From a checkpoint of a small self-supervised image encoder: 8.74M parameters, normuon at rate 0.019.
Rows from block 9 of a small self-supervised image encoder, named by matrix and row number. Rows with one number within an expert belong to one neuron, the router's apart. Each number is 50 + 10 x the weight over its row's rms, rounded and kept within 0 to 99. All counts start at 0.
Before each expert's rows are labels from the 100 images, of 14976, where the router gives the expert most weight on average: "strongest on" is what is common among them; "lies over" is the class under the peak. Only what is clearly more common there than usual is listed. The data: made-up waving flags.
# router: router (model.blocks.9.mlp.router.weight, 4x128, trained with AdamW), inputs 0-127
# up: expert up (model.blocks.9.mlp.up, 4x256x128), inputs 0-127
# down: expert down (model.blocks.9.mlp.down, 4x128x256, transposed), outputs 0-127

# expert 2
strongest on: yellow; red; orange
lies over: flag
router.2:27 69 53 38 48 55 52 66 49 43 50 39 41 45 45 63 57 43 39 41 50 60 53 49 47 38 62 40 60 41 51 65 51 47 43 62 62 45 49 47 50 40 40 54 33 48 45 48 37 39 51 48 73 45 46 49 44 51 54 49 55 44 44 64 23 54 44 41 59 72 36 56 53 44 33 61 61 31 60 49 45 49 24 46 71 53 62 35 55 35 63 59 76 68 52 45 47 49 49 40 56 56 48 58 62 48 28 38 38 56 53 46 45 53 48 50 53 37 42 42 49 54 54 44 46 37 47 48
up.0:45 53 59 54 36 47 53 44 59 36 32 45 57 47 62 53 55 50 63 53 44 49 62 43 33 57 48 42 53 51 47 41 44 46 61 37 62 55 54 46 60 61 37 59 48 33 56 49 56 45 31 61 58 57 40 45 47 66 30 56 48 51 34 47 71 53 49 61 53 58 38 45 41 55 56 58 36 44 63 35 61 44 73 50 28 57 72 62 61 48 42 36 62 59 48 36 39 43 59 65 18 49 54 48 44 39 46 48 53 42 39 34 49 57 38 59 46 53 55 48 53 41 51 63 57 36 64 61
down.0:51 51 46 44 71 61 49 39 50 59 72 51 49 30 57 44 40 46 29 52 40 49 54 63 69 65 62 62 57 27 49 58 53 50 55 37 52 44 37 43 58 32 40 54 56 62 47 52 44 61 64 66 48 37 55 59 44 44 47 55 52 29 60 46 55 48 76 54 55 53 67 46 51 47 56 46 41 44 44 54 30 50 52 46 62 59 44 43 40 50 55 57 63 43 56 50 40 44 64 68 71 49 39 54 43 45 39 38 60 53 44 46 46 47 39 62 57 33 46 50 56 28 37 40 32 63 54 47
up.1:37 60 53 70 40 68 53 62 56 55 38 37 46 38 46 44 34 38 50 54 35 61 51 50 54 46 57 37 58 42 58 28 38 49 44 39 53 41 34 54 38 46 39 62 54 47 41 45 54 53 46 63 62 63 34 52 43 54 33 36 70 59 54 32 54 47 55 41 47 60 42 51 34 71 44 60 47 46 50 44 54 26 50 47 42 52 40 31 56 53 47 79 34 53 58 53 60 44 59 61 50 52 63 53 50 53 45 52 61 41 49 42 46 34 44 39 43 29 53 35 40 42 42 52 51 42 52 57
down.1:45 39 33 52 44 37 44 52 32 50 56 55 41 62 63 54 39 63 53 63 50 52 65 57 60 45 56 57 29 47 47 68 60 49 61 61 38 36 58 74 61 47 49 48 66 40 43 65 51 66 54 56 43 43 79 49 72 50 43 51 34 38 59 49 29 52 48 44 49 57 59 48 50 35 56 45 58 56 43 39 43 61 63 40 45 46 42 55 49 49 42 29 60 41 39 43 41 61 52 47 53 64 60 48 65 50 40 46 44 65 52 62 40 61 37 50 48 60 43 40 56 55 51 42 43 37 61 36
up.2:66 53 40 49 47 43 17 52 45 37 59 45 58 56 37 64 48 52 46 68 36 37 61 45 37 48 46 52 70 45 44 51 39 51 40 54 31 55 58 43 49 40 57 59 47 56 50 45 61 62 57 58 47 46 33 46 44 56 47 44 40 56 50 34 37 40 48 41 63 50 52 50 39 48 64 32 37 70 44 47 53 42 62 46 52 40 55 43 55 45 51 46 63 57 58 43 38 28 51 37 29 47 63 57 36 48 44 74 58 27 54 40 42 62 59 36 34 43 51 51 49 38 42 57 50 52 48 61
down.2:35 39 59 59 48 62 45 42 68 39 58 55 47 51 67 54 30 54 57 51 17 52 38 62 45 62 71 39 43 47 40 58 56 67 46 42 57 34 44 49 54 47 52 47 67 54 48 52 35 51 54 41 42 39 56 37 42 45 43 64 57 34 67 59 50 43 65 34 47 42 64 54 45 35 60 46 57 28 54 35 53 52 40 41 37 47 58 40 45 60 68 63 49 50 64 47 51 53 58 34 61 46 49 54 36 53 49 32 47 49 61 61 64 46 53 47 59 57 46 37 44 55 47 62 35 45 53 46
up.3:53 51 49 64 53 48 51 51 61 71 47 57 52 29 58 37 25 47 48 73 42 49 57 54 45 52 58 42 49 39 68 24 52 40 58 48 61 52 43 57 53 46 47 60 32 46 56 72 44 61 41 55 49 40 38 47 55 39 60 69 54 59 46 39 55 59 69 49 65 47 55 49 53 43 60 61 40 29 61 45 57 33 49 60 54 45 38 59 31 38 31 54 42 62 39 70 28 49 48 46 56 52 58 59 47 43 46 44 61 50 54 49 57 53 62 38 43 39 45 52 52 54 61 41 58 35 45 42
down.3:40 25 40 60 68 46 56 47 51 61 53 59 60 49 43 70 55 38 49 50 52 52 49 45 37 53 47 42 48 41 41 50 56 51 58 46 36 54 47 51 35 53 79 39 48 75 53 49 36 37 52 50 49 40 72 57 41 57 50 41 42 51 37 66 67 55 44 28 55 55 57 61 59 41 52 50 35 59 40 52 58 56 44 41 63 55 81 51 58 33 30 62 47 51 41 50 46 50 63 57 56 48 51 41 48 65 60 69 51 47 48 45 42 68 55 51 41 54 42 50 52 43 55 53 58 36 48 63
up.4:47 57 73 50 40 78 51 51 36 41 51 54 64 47 52 50 43 65 46 57 47 45 51 68 64 52 35 43 59 55 52 52 52 63 45 39 49 63 55 57 47 35 57 54 69 69 45 42 69 58 67 61 62 48 41 44 54 61 53 59 58 39 40 34 46 68 41 47 54 58 60 35 47 73 45 47 34 38 44 52 58 53 57 52 47 57 40 44 63 48 68 63 52 64 62 61 62 20 47 61 45 54 59 41 47 57 64 51 57 45 38 48 49 49 50 44 41 56 51 58 51 36 34 49 57 44 40 49
down.4:51 54 57 31 53 69 72 50 51 50 51 47 49 41 51 41 41 43 49 55 49 50 36 53 64 47 50 52 34 45 58 31 54 40 49 42 57 64 48 51 55 40 31 31 47 48 50 65 48 44 50 37 41 40 45 65 60 47 46 47 69 49 44 61 65 61 68 60 58 47 59 40 53 56 49 41 51 39 48 36 31 51 55 37 39 58 60 58 53 71 41 31 58 40 44 46 53 61 38 53 42 45 65 55 46 43 52 58 62 24 36 46 67 54 58 42 50 41 40 50 44 47 74 38 48 68 56 33
up.5:65 50 46 51 38 47 52 56 59 53 41 45 52 37 55 60 36 54 55 50 45 50 31 52 57 48 55 60 41 39 62 72 47 46 47 37 60 32 41 36 61 47 42 44 43 46 48 57 39 49 57 60 54 50 58 57 31 53 38 36 54 45 48 57 56 52 54 53 46 51 49 40 42 46 54 41 40 41 47 39 46 47 31 28 58 54 38 49 52 31 54 36 43 40 57 66 73 28 35 45 64 39 49 53 49 49 71 67 26 65 54 34 26 44 35 49 41 53 52 59 52 50 43 32 46 46 50 44
down.5:44 48 48 35 54 50 68 34 52 52 50 48 43 50 33 44 53 46 57 59 49 51 62 47 56 51 42 62 37 55 48 50 44 51 48 34 45 48 59 57 47 35 66 49 33 35 64 58 47 68 38 37 47 58 43 48 59 60 58 51 54 41 45 44 41 58 49 41 69 55 58 73 39 36 52 43 43 26 58 37 59 62 58 54 30 47 57 47 34 62 40 39 41 59 57 70 51 59 49 29 25 60 55 58 40 40 48 56 57 56 38 41 67 67 60 41 43 40 48 56 60 58 52 40 70 44 59 49

# expert 0
strongest on: emblem: no emblem; purple; pink; white
lies over: backdrop
router.0:60 62 56 42 43 43 60 43 56 57 48 35 60 73 30 59 52 37 40 54 43 33 38 40 55 67 52 64 41 67 39 60 35 47 41 40 46 55 52 48 70 47 64 45 58 54 62 52 56 67 52 59 36 52 48 63 56 43 44 47 59 54 34 47 64 57 60 36 50 49 63 40 33 64 61 36 41 65 50 31 39 70 66 47 44 45 65 60 58 56 45 31 36 31 48 34 48 47 37 60 47 45 46 58 58 52 60 49 43 47 54 42 41 50 53 52 39 52 49 61 55 53 49 36 41 56 45 57
up.0:43 48 47 58 52 51 38 54 37 56 36 60 46 58 64 63 51 56 35 71 66 60 45 60 60 49 29 36 42 41 61 64 39 40 55 47 52 36 74 45 70 59 31 61 56 40 26 58 55 52 38 49 62 30 61 51 45 49 46 53 35 64 45 42 47 62 48 49 60 45 50 33 55 41 45 39 64 50 37 46 63 46 52 41 35 40 46 63 63 47 54 55 44 48 50 51 51 57 43 71 52 64 50 52 34 54 47 49 58 55 59 57 32 64 53 68 50 57 40 52 42 57 50 59 56 52 67 43
down.0:53 45 57 44 50 50 50 64 71 47 33 48 67 46 61 46 46 56 38 64 41 53 37 57 37 52 26 42 39 68 43 46 47 47 44 56 49 42 49 51 47 58 57 44 66 51 69 51 60 59 65 47 42 40 45 61 52 60 66 39 39 65 33 34 54 48 53 63 38 64 48 60 46 44 34 52 34 33 56 43 54 46 46 32 59 39 69 54 41 53 44 55 65 42 35 45 48 59 48 83 52 51 40 48 37 47 60 59 72 50 48 39 42 60 62 44 55 43 49 46 41 62 55 46 58 56 56 50
up.1:44 43 45 46 33 38 58 63 44 45 62 52 43 60 49 49 62 48 44 34 47 45 53 63 58 48 43 47 64 48 50 71 45 58 57 36 52 47 55 31 56 62 69 55 53 51 45 34 48 63 45 56 43 53 50 45 59 37 44 73 34 34 31 55 40 54 52 57 53 54 50 66 55 52 41 52 54 65 65 41 41 50 45 48 51 51 48 42 45 37 58 47 64 62 47 61 30 44 40 60 58 50 50 56 68 56 35 42 39 44 50 33 65 58 44 65 40 73 35 57 76 62 63 33 62 55 51 49
down.1:58 41 47 36 53 50 37 35 62 59 41 55 50 39 44 55 78 53 44 69 60 47 53 44 62 44 61 32 60 51 45 52 61 53 42 41 58 31 65 44 50 39 56 49 53 52 55 63 42 35 40 52 64 67 67 36 60 49 47 39 51 47 53 48 40 56 50 62 36 44 38 44 40 55 48 49 41 55 47 55 57 68 56 52 70 48 49 36 53 63 33 30 56 65 49 44 60 46 50 44 41 47 44 45 42 58 62 36 49 78 51 50 57 40 43 50 40 24 42 56 61 45 53 59 47 64 57 34
up.2:39 40 42 55 26 57 48 22 63 53 40 50 40 48 62 48 56 55 59 47 61 47 50 54 64 63 45 50 60 52 49 36 70 63 68 47 62 65 37 48 37 39 42 50 61 58 55 69 52 74 52 59 59 41 45 68 51 38 54 64 40 35 39 41 53 66 60 37 46 57 47 31 49 50 56 53 51 46 53 67 55 34 63 68 44 42 47 52 54 52 42 41 52 43 51 51 45 44 36 43 48 61 56 57 63 68 49 56 56 51 50 43 48 79 60 54 42 56 61 46 47 35 52 45 55 48 52 48
down.2:45 47 51 39 74 28 61 34 42 50 65 58 49 53 53 76 42 47 65 59 65 49 47 55 39 54 59 57 37 41 43 54 54 58 39 57 54 44 49 59 56 52 42 50 78 50 36 54 69 45 40 46 59 56 60 51 35 42 39 47 49 60 38 54 48 48 60 60 27 47 52 38 50 72 55 59 52 52 40 63 49 45 50 63 37 54 37 44 73 51 57 54 56 52 50 38 51 45 58 61 64 57 45 37 56 36 55 71 65 50 51 52 45 53 32 54 43 46 46 45 45 42 36 48 53 48 59 71
up.3:53 51 41 54 59 39 51 37 52 46 57 51 41 44 47 66 44 50 39 33 51 42 59 65 48 43 42 33 31 36 66 69 36 40 44 49 59 45 60 47 40 53 52 63 60 38 53 44 48 32 37 46 43 48 70 42 59 39 50 59 30 37 33 65 49 48 47 58 45 56 55 53 50 50 52 51 59 52 67 38 49 53 25 46 55 46 37 47 41 28 50 38 59 55 30 49 49 53 61 52 52 71 41 40 37 58 39 44 57 46 63 51 49 52 57 42 46 47 35 39 57 63 22 52 52 46 38 59
down.3:47 55 53 65 55 61 45 54 59 61 63 45 54 36 57 46 60 57 52 67 47 35 43 60 75 47 54 48 86 65 44 56 49 35 55 44 51 55 54 56 63 48 55 43 56 60 47 37 51 45 58 57 70 49 43 53 18 51 47 41 44 41 41 43 49 68 59 48 44 53 39 42 57 53 58 57 61 43 36 43 28 50 51 64 53 53 47 50 62 58 36 58 47 45 49 72 50 56 37 54 51 35 49 44 52 35 47 38 52 50 42 32 49 50 52 43 48 49 52 67 55 49 55 45 32 22 54 51
up.4:37 64 51 45 48 49 44 58 57 58 63 43 59 48 41 50 68 66 38 48 55 44 47 47 43 44 56 42 43 47 39 57 51 44 57 34 57 62 55 61 51 64 52 64 50 48 55 40 54 35 54 51 45 60 57 54 51 54 34 51 59 34 66 42 45 42 44 36 49 62 55 57 51 67 40 48 43 61 68 25 46 44 61 50 43 35 57 62 50 47 78 29 55 59 50 39 54 53 53 48 49 40 54 65 44 22 34 39 41 44 35 59 43 53 30 44 37 57 59 54 44 51 72 59 40 65 51 63
down.4:58 57 57 56 57 41 52 49 44 47 36 58 34 66 47 64 34 44 47 56 66 36 66 60 36 57 54 60 52 72 45 47 53 55 53 57 39 44 40 35 53 38 39 62 49 54 65 62 57 60 49 27 57 56 60 48 34 62 59 44 49 62 47 42 62 57 77 40 50 46 53 58 47 44 61 46 47 58 36 68 53 48 39 48 67 59 35 56 46 40 43 49 49 61 56 49 57 46 38 30 61 47 42 60 48 60 54 48 48 55 50 34 50 64 46 29 63 59 46 38 53 66 50 55 46 31 61 35
up.5:60 50 48 50 56 48 47 38 73 46 58 31 45 72 43 52 52 48 32 31 58 49 66 42 48 56 70 62 52 45 59 35 48 48 53 63 35 42 53 50 46 45 52 58 45 60 35 55 41 55 62 48 52 40 44 35 60 39 53 59 46 47 54 70 38 44 34 50 47 46 59 50 63 41 36 70 46 58 59 49 59 43 34 60 48 38 52 56 55 58 69 53 58 47 60 61 58 65 68 37 34 66 66 57 51 67 37 65 42 59 43 65 48 50 52 40 47 56 52 32 58 44 40 40 52 42 51 61
down.5:48 47 45 58 42 51 54 45 50 64 51 56 30 48 54 46 58 43 70 67 54 49 42 57 67 56 48 54 47 59 59 57 77 59 62 49 46 26 66 44 50 34 48 45 50 59 50 50 45 30 51 48 59 45 52 45 64 63 33 45 58 48 35 40 55 50 44 33 37 45 45 49 57 55 47 36 59 51 53 47 59 70 47 29 57 60 52 61 52 57 33 64 52 60 51 46 59 31 44 44 74 31 43 48 45 33 50 30 60 27 49 46 62 66 53 51 56 51 43 48 43 49 42 55 62 44 48 38

# expert 1
strongest on: teal; plain field
lies over: flag
router.1:66 48 67 59 51 54 49 48 53 56 53 38 36 66 41 59 50 45 25 69 76 43 34 46 54 61 67 68 55 58 54 48 45 54 46 43 29 41 49 46 31 50 54 46 49 43 41 59 60 60 58 53 52 55 41 51 66 43 58 42 48 50 64 51 45 55 51 37 51 56 61 46 43 65 47 39 60 62 67 64 40 51 69 42 47 57 49 53 42 56 49 47 42 52 43 52 72 59 46 63 48 55 60 53 46 48 49 64 61 46 36 53 47 28 56 64 71 54 37 40 69 60 52 54 41 40 54 32
up.0:53 48 55 57 59 53 59 58 36 54 60 40 48 54 37 40 38 52 34 35 54 56 68 74 43 49 63 47 49 55 46 60 68 57 55 44 48 60 46 61 36 46 38 46 58 52 73 48 50 45 55 33 57 53 57 40 46 36 44 59 54 40 60 47 47 37 39 59 20 50 55 62 52 49 47 56 60 30 46 58 44 29 38 47 68 50 53 29 50 52 56 56 57 56 51 42 64 47 64 51 42 66 57 36 63 34 53 57 46 61 34 47 57 42 60 29 49 45 56 54 46 60 39 56 69 45 54 40
down.0:45 48 60 40 42 71 42 46 60 58 47 51 53 60 51 54 47 50 54 42 27 44 31 46 41 49 56 71 59 40 55 36 50 52 38 47 44 52 59 51 50 44 51 42 60 56 46 43 30 66 44 60 48 48 37 51 41 51 53 44 41 46 61 65 50 55 63 39 80 57 28 62 40 63 70 46 43 50 63 18 46 53 63 51 47 63 43 50 67 44 46 47 49 46 55 60 57 68 36 42 39 52 45 55 40 62 46 64 62 39 48 55 58 45 39 51 54 50 36 64 54 41 39 47 40 47 33 40
up.1:39 47 53 44 35 63 48 61 41 53 50 50 43 47 55 62 58 65 56 51 51 49 68 56 46 50 47 41 53 67 62 38 39 66 41 49 58 42 47 40 53 44 37 53 48 36 24 50 49 35 68 64 57 39 52 58 63 50 60 49 59 56 49 58 29 30 59 39 51 38 39 55 40 58 73 43 57 48 39 60 47 44 42 52 51 71 55 59 67 56 46 48 46 39 62 55 49 60 56 56 33 41 58 66 53 56 57 36 51 58 55 41 63 51 48 49 17 49 67 52 44 49 48 61 63 51 63 41
down.1:52 36 49 30 33 58 51 57 43 58 51 27 59 51 45 30 64 41 41 45 56 66 44 56 38 59 42 37 49 43 63 36 54 60 38 50 37 39 48 63 45 59 48 48 57 42 48 50 77 69 49 47 48 48 56 50 59 57 61 45 39 37 59 42 65 48 47 66 49 55 46 52 63 54 48 41 43 40 51 64 24 53 85 55 52 46 37 51 25 69 59 47 49 53 59 53 56 47 48 48 42 40 59 62 43 43 35 52 54 39 47 50 48 44 49 63 61 54 49 51 57 56 55 44 38 47 40 48
up.2:53 42 36 59 57 41 50 48 54 52 51 43 52 43 52 57 56 60 55 42 38 41 50 62 47 59 44 60 50 48 57 34 58 23 50 66 40 46 54 47 46 53 55 65 41 64 51 56 37 55 38 31 54 48 68 50 32 55 44 57 48 47 46 36 57 62 50 55 56 60 61 25 40 49 55 41 50 54 35 68 61 46 55 30 61 49 70 57 50 57 55 57 57 39 45 42 62 43 65 67 25 55 68 33 39 57 48 48 54 55 66 53 47 46 42 45 36 42 31 43 43 48 55 36 65 47 66 62
down.2:44 55 63 54 51 34 43 52 51 45 55 42 39 72 41 53 44 57 49 45 42 46 54 64 50 44 40 44 52 30 46 40 54 37 53 42 60 21 51 43 43 65 40 60 62 59 30 42 59 51 30 47 57 53 67 61 43 53 49 49 66 38 54 67 50 51 41 43 48 53 30 58 42 36 53 49 58 33 56 46 37 44 40 42 50 39 44 34 57 57 66 61 53 58 41 53 45 60 53 61 33 55 62 62 35 32 44 64 61 64 62 62 41 57 41 53 56 51 45 66 42 49 74 57 56 44 53 48
up.3:60 57 62 61 47 49 57 55 40 44 59 71 67 31 58 62 58 44 48 60 58 43 49 41 43 51 57 64 50 54 69 46 46 22 39 45 41 50 39 52 66 49 42 54 58 51 50 51 57 47 62 46 52 43 67 41 49 57 35 26 68 48 34 56 57 58 67 48 52 36 71 53 48 52 60 46 46 57 52 58 46 50 51 41 45 52 42 38 56 41 40 49 50 35 52 21 64 50 52 71 48 53 49 53 41 56 59 52 37 60 47 70 51 43 43 41 45 56 50 28 73 56 59 57 53 61 45 55
down.3:43 62 46 67 26 49 48 56 63 59 60 35 52 53 54 58 51 32 58 44 42 43 57 45 44 47 43 35 56 55 40 50 55 46 38 69 53 53 48 51 38 44 48 51 51 73 49 46 58 25 47 50 51 54 38 56 52 52 46 56 47 46 55 51 47 47 35 52 47 53 45 60 60 55 46 68 40 56 46 48 64 51 21 38 72 60 66 62 39 54 71 50 47 64 53 69 52 52 73 33 43 46 44 57 44 58 54 34 43 45 34 32 44 54 60 39 45 53 54 61 60 44 65 62 51 41 51 36
up.4:56 59 49 42 45 43 61 62 52 51 39 23 29 56 43 53 60 47 54 57 71 49 36 62 57 60 39 70 41 45 52 61 57 55 67 52 49 58 47 42 55 33 42 70 50 58 47 46 61 57 37 46 46 58 62 39 56 56 51 41 28 46 34 53 44 68 45 41 58 60 30 43 33 63 45 48 54 50 56 49 45 58 46 37 60 62 57 33 51 40 47 66 62 53 53 58 40 51 39 63 43 55 34 45 63 44 61 46 45 49 62 69 55 54 60 57 61 54 33 43 51 49 43 30 60 58 44 47
down.4:42 35 47 51 54 51 56 49 54 64 73 63 49 59 39 37 40 52 39 41 35 31 44 58 58 55 62 35 44 60 65 59 47 42 42 40 47 51 43 46 48 57 48 52 39 55 51 70 56 54 73 55 54 50 59 49 53 67 37 73 64 49 55 41 41 44 46 52 49 45 54 60 30 45 57 69 43 53 58 51 39 45 27 49 39 39 54 57 36 27 61 38 54 57 52 42 48 30 65 42 47 51 58 53 37 42 53 45 53 61 49 61 46 79 43 42 50 53 52 60 43 50 47 64 43 64 44 46
up.5:33 46 51 55 65 47 39 52 55 66 43 56 49 55 49 52 45 55 49 58 53 53 47 57 47 49 48 50 45 34 45 70 58 54 51 45 37 48 38 53 74 53 52 17 69 69 49 32 51 38 32 49 43 59 54 30 55 58 55 27 41 51 56 32 47 53 61 58 54 38 56 51 45 55 37 59 64 68 57 65 61 48 44 37 50 63 54 58 57 52 51 58 55 39 50 37 46 62 45 45 48 67 61 52 46 42 49 54 63 35 67 48 57 41 48 51 64 39 47 54 53 29 67 54 31 52 46 46
down.5:48 39 64 52 53 66 57 61 55 43 61 57 48 53 47 48 66 52 45 49 63 23 68 49 34 49 45 39 53 37 59 41 41 53 65 46 48 30 33 57 47 55 58 56 47 48 48 74 57 42 67 45 46 49 44 54 57 37 39 57 50 38 43 37 53 45 73 51 56 61 53 47 36 56 33 47 68 47 54 38 53 43 32 68 48 54 57 53 39 53 61 55 51 36 43 56 51 35 60 54 60 39 48 39 48 57 44 50 65 57 41 52 49 57 51 34 55 57 44 54 47 37 35 39 58 38 82 54

# expert 3
strongest on: brown; black
lies over: flag
router.3:42 39 51 44 47 49 42 55 46 56 38 77 63 35 64 37 36 55 65 67 47 61 55 56 46 46 25 60 52 46 67 27 54 50 42 46 44 51 51 54 37 54 44 58 58 51 65 43 57 39 53 55 58 49 62 60 32 37 57 56 42 45 54 38 51 45 45 64 54 43 34 49 62 29 51 51 36 55 50 53 65 42 56 57 37 60 46 45 40 52 33 55 51 54 52 69 35 46 61 40 45 55 36 39 43 52 68 56 69 65 66 38 49 46 49 52 55 57 66 45 39 47 65 44 64 43 58 46
up.0:48 59 54 54 56 48 41 40 38 39 39 49 43 49 58 49 77 73 46 33 55 51 57 55 39 50 57 44 57 63 51 55 46 68 36 58 37 44 71 64 45 45 61 46 48 37 41 47 60 47 43 65 61 56 50 56 48 59 57 50 41 39 63 66 67 30 45 62 51 55 36 52 48 57 29 58 52 43 37 64 55 60 50 58 54 49 40 33 56 50 48 68 62 56 57 58 57 47 49 54 60 42 50 51 46 55 63 64 54 28 28 49 39 49 54 42 70 49 45 39 68 42 53 57 48 45 58 32
down.0:64 49 45 66 37 48 52 63 61 58 67 42 50 55 60 52 42 36 50 54 45 54 55 39 48 53 32 42 61 39 47 37 53 49 35 54 50 44 58 44 59 51 51 50 53 48 64 50 54 52 52 31 50 48 32 41 63 35 36 66 60 54 40 63 46 65 59 44 65 37 64 47 47 53 49 48 54 33 52 43 46 53 50 53 57 55 34 44 51 58 67 63 39 43 54 69 60 63 39 39 38 70 40 44 55 40 34 50 47 45 64 51 38 49 44 39 30 49 46 61 51 68 65 67 48 22 45 65
up.1:56 60 78 58 44 49 48 46 37 68 43 45 53 50 47 51 41 38 41 62 51 57 47 50 45 48 61 63 41 60 57 48 53 50 45 50 40 38 35 36 55 47 49 59 55 49 43 39 43 55 57 49 73 72 63 39 55 43 61 43 42 31 66 53 32 45 53 30 30 55 48 55 69 50 42 58 60 52 47 50 52 31 51 56 52 47 50 55 49 63 43 61 49 36 48 60 63 63 57 70 33 64 67 35 42 52 54 72 49 60 37 48 53 44 48 60 57 37 39 48 65 55 36 58 38 54 50 37
down.1:48 49 49 52 60 49 62 50 44 29 54 44 38 63 57 64 39 51 45 49 77 64 33 67 47 62 61 38 42 48 52 47 51 63 65 42 45 44 51 56 37 38 30 43 42 62 44 51 51 37 59 47 67 58 40 52 51 44 58 44 58 49 60 50 51 42 63 36 36 63 56 35 48 26 38 40 50 68 64 60 58 43 33 66 54 42 56 55 44 47 63 64 57 63 57 41 54 49 41 61 55 48 38 23 53 55 44 53 52 61 46 44 50 46 44 55 60 47 44 41 59 39 53 37 70 43 60 46
up.2:52 51 47 43 60 65 61 56 46 68 71 52 52 77 53 61 46 58 38 50 50 55 60 58 34 50 49 53 49 42 44 51 42 50 33 65 60 53 70 49 70 46 61 60 49 41 42 47 43 58 50 41 59 64 52 52 55 46 44 60 34 51 43 40 61 41 50 57 57 56 33 52 57 45 43 48 61 59 44 44 55 61 40 42 72 46 71 40 54 44 56 62 57 71 38 68 61 45 42 44 42 62 49 43 58 44 24 49 31 74 49 35 54 61 52 48 41 51 48 47 61 62 51 58 67 51 52 54
down.2:43 48 37 46 46 67 67 46 63 56 55 52 53 60 45 54 51 61 55 62 49 55 56 31 51 41 61 55 46 55 41 38 57 52 58 56 55 55 39 62 51 51 56 31 48 60 62 51 58 37 37 42 42 41 36 52 49 62 51 29 58 51 70 48 59 23 47 52 58 49 45 45 52 62 69 36 65 44 52 61 41 60 40 48 51 59 61 65 30 49 55 57 54 35 42 49 62 37 73 46 47 54 54 68 40 51 62 51 47 38 54 54 54 52 64 47 71 50 51 63 59 33 46 42 56 81 47 50
up.3:24 58 48 58 50 59 34 44 69 63 46 60 46 73 47 45 58 55 49 52 49 60 37 51 52 33 53 40 59 47 45 60 50 39 51 71 62 46 38 51 38 53 36 48 55 44 46 57 53 60 46 44 63 60 44 54 37 64 47 41 63 40 40 60 42 54 53 52 57 51 49 61 60 54 55 56 49 46 50 52 54 61 35 50 26 64 48 44 39 51 69 54 36 48 50 44 69 44 42 47 61 50 43 63 56 34 33 36 56 40 48 32 52 53 71 53 44 54 67 33 49 51 64 55 28 33 55 41
down.3:66 23 43 43 49 48 50 41 39 35 63 42 42 56 38 61 66 53 41 45 51 41 66 48 45 39 41 56 56 53 51 25 69 43 61 50 33 54 58 52 53 45 45 58 50 39 43 44 46 47 56 50 44 43 68 53 53 39 55 41 62 59 68 55 55 58 78 56 49 54 58 41 75 40 35 43 38 45 41 22 61 51 62 57 56 48 55 53 49 38 36 56 58 45 53 40 40 52 44 41 43 40 64 58 51 43 53 60 44 67 55 69 53 57 51 56 53 32 55 56 47 69 56 53 50 51 46 51
up.4:47 44 50 42 45 53 38 56 54 45 47 45 47 41 44 56 47 54 52 48 46 63 42 33 58 34 64 57 59 65 32 49 45 40 51 53 63 48 47 52 31 23 49 62 57 55 55 52 38 61 49 44 57 35 48 36 59 59 59 31 53 56 61 66 58 47 62 41 52 54 36 53 39 38 54 39 48 63 44 56 37 53 52 37 63 45 40 53 63 62 61 53 58 58 33 36 63 48 53 60 69 58 49 70 35 42 48 53 65 58 24 51 42 48 60 50 51 32 53 49 55 53 66 41 58 34 71 46
down.4:49 61 46 53 51 51 40 42 42 52 49 43 41 41 47 49 73 53 53 41 45 39 63 35 51 36 45 43 39 43 50 46 61 57 51 52 42 35 64 47 39 67 71 24 64 43 41 48 60 47 42 69 60 47 55 68 42 43 38 58 50 57 41 37 50 41 71 51 65 60 56 55 46 62 50 55 30 43 57 55 59 47 45 50 40 48 52 58 61 62 38 39 42 49 55 47 46 39 68 31 50 34 45 25 45 54 46 55 69 36 57 47 67 63 40 48 59 45 36 52 48 55 61 59 62 61 52 61
up.5:63 50 54 56 56 63 35 68 41 41 54 53 27 39 49 48 46 54 46 46 43 53 32 55 51 59 50 62 50 43 52 62 61 60 39 50 59 44 50 37 25 44 72 59 59 37 54 43 60 49 39 66 44 45 41 48 79 49 66 63 45 56 44 47 56 22 61 38 37 60 56 61 60 57 47 40 49 46 53 52 45 44 37 48 51 34 43 54 51 53 55 48 80 45 53 50 52 47 51 66 35 40 51 49 64 51 43 53 55 52 47 42 71 46 57 51 59 52 68 50 35 62 39 51 54 51 50 39
down.5:54 53 48 40 42 47 44 47 42 48 33 40 46 46 48 59 46 55 52 44 50 61 63 65 47 45 63 51 58 39 65 50 27 49 56 48 41 37 65 37 52 46 51 46 40 62 43 53 45 47 56 49 50 54 55 41 31 46 43 47 49 65 47 83 44 60 40 64 57 48 39 46 43 51 74 36 51 45 51 57 56 53 64 63 35 51 65 46 55 61 69 44 61 65 74 54 70 70 40 32 53 58 50 41 46 40 59 65 46 53 45 35 50 60 44 44 47 43 47 61 65 38 43 57 37 40 50 35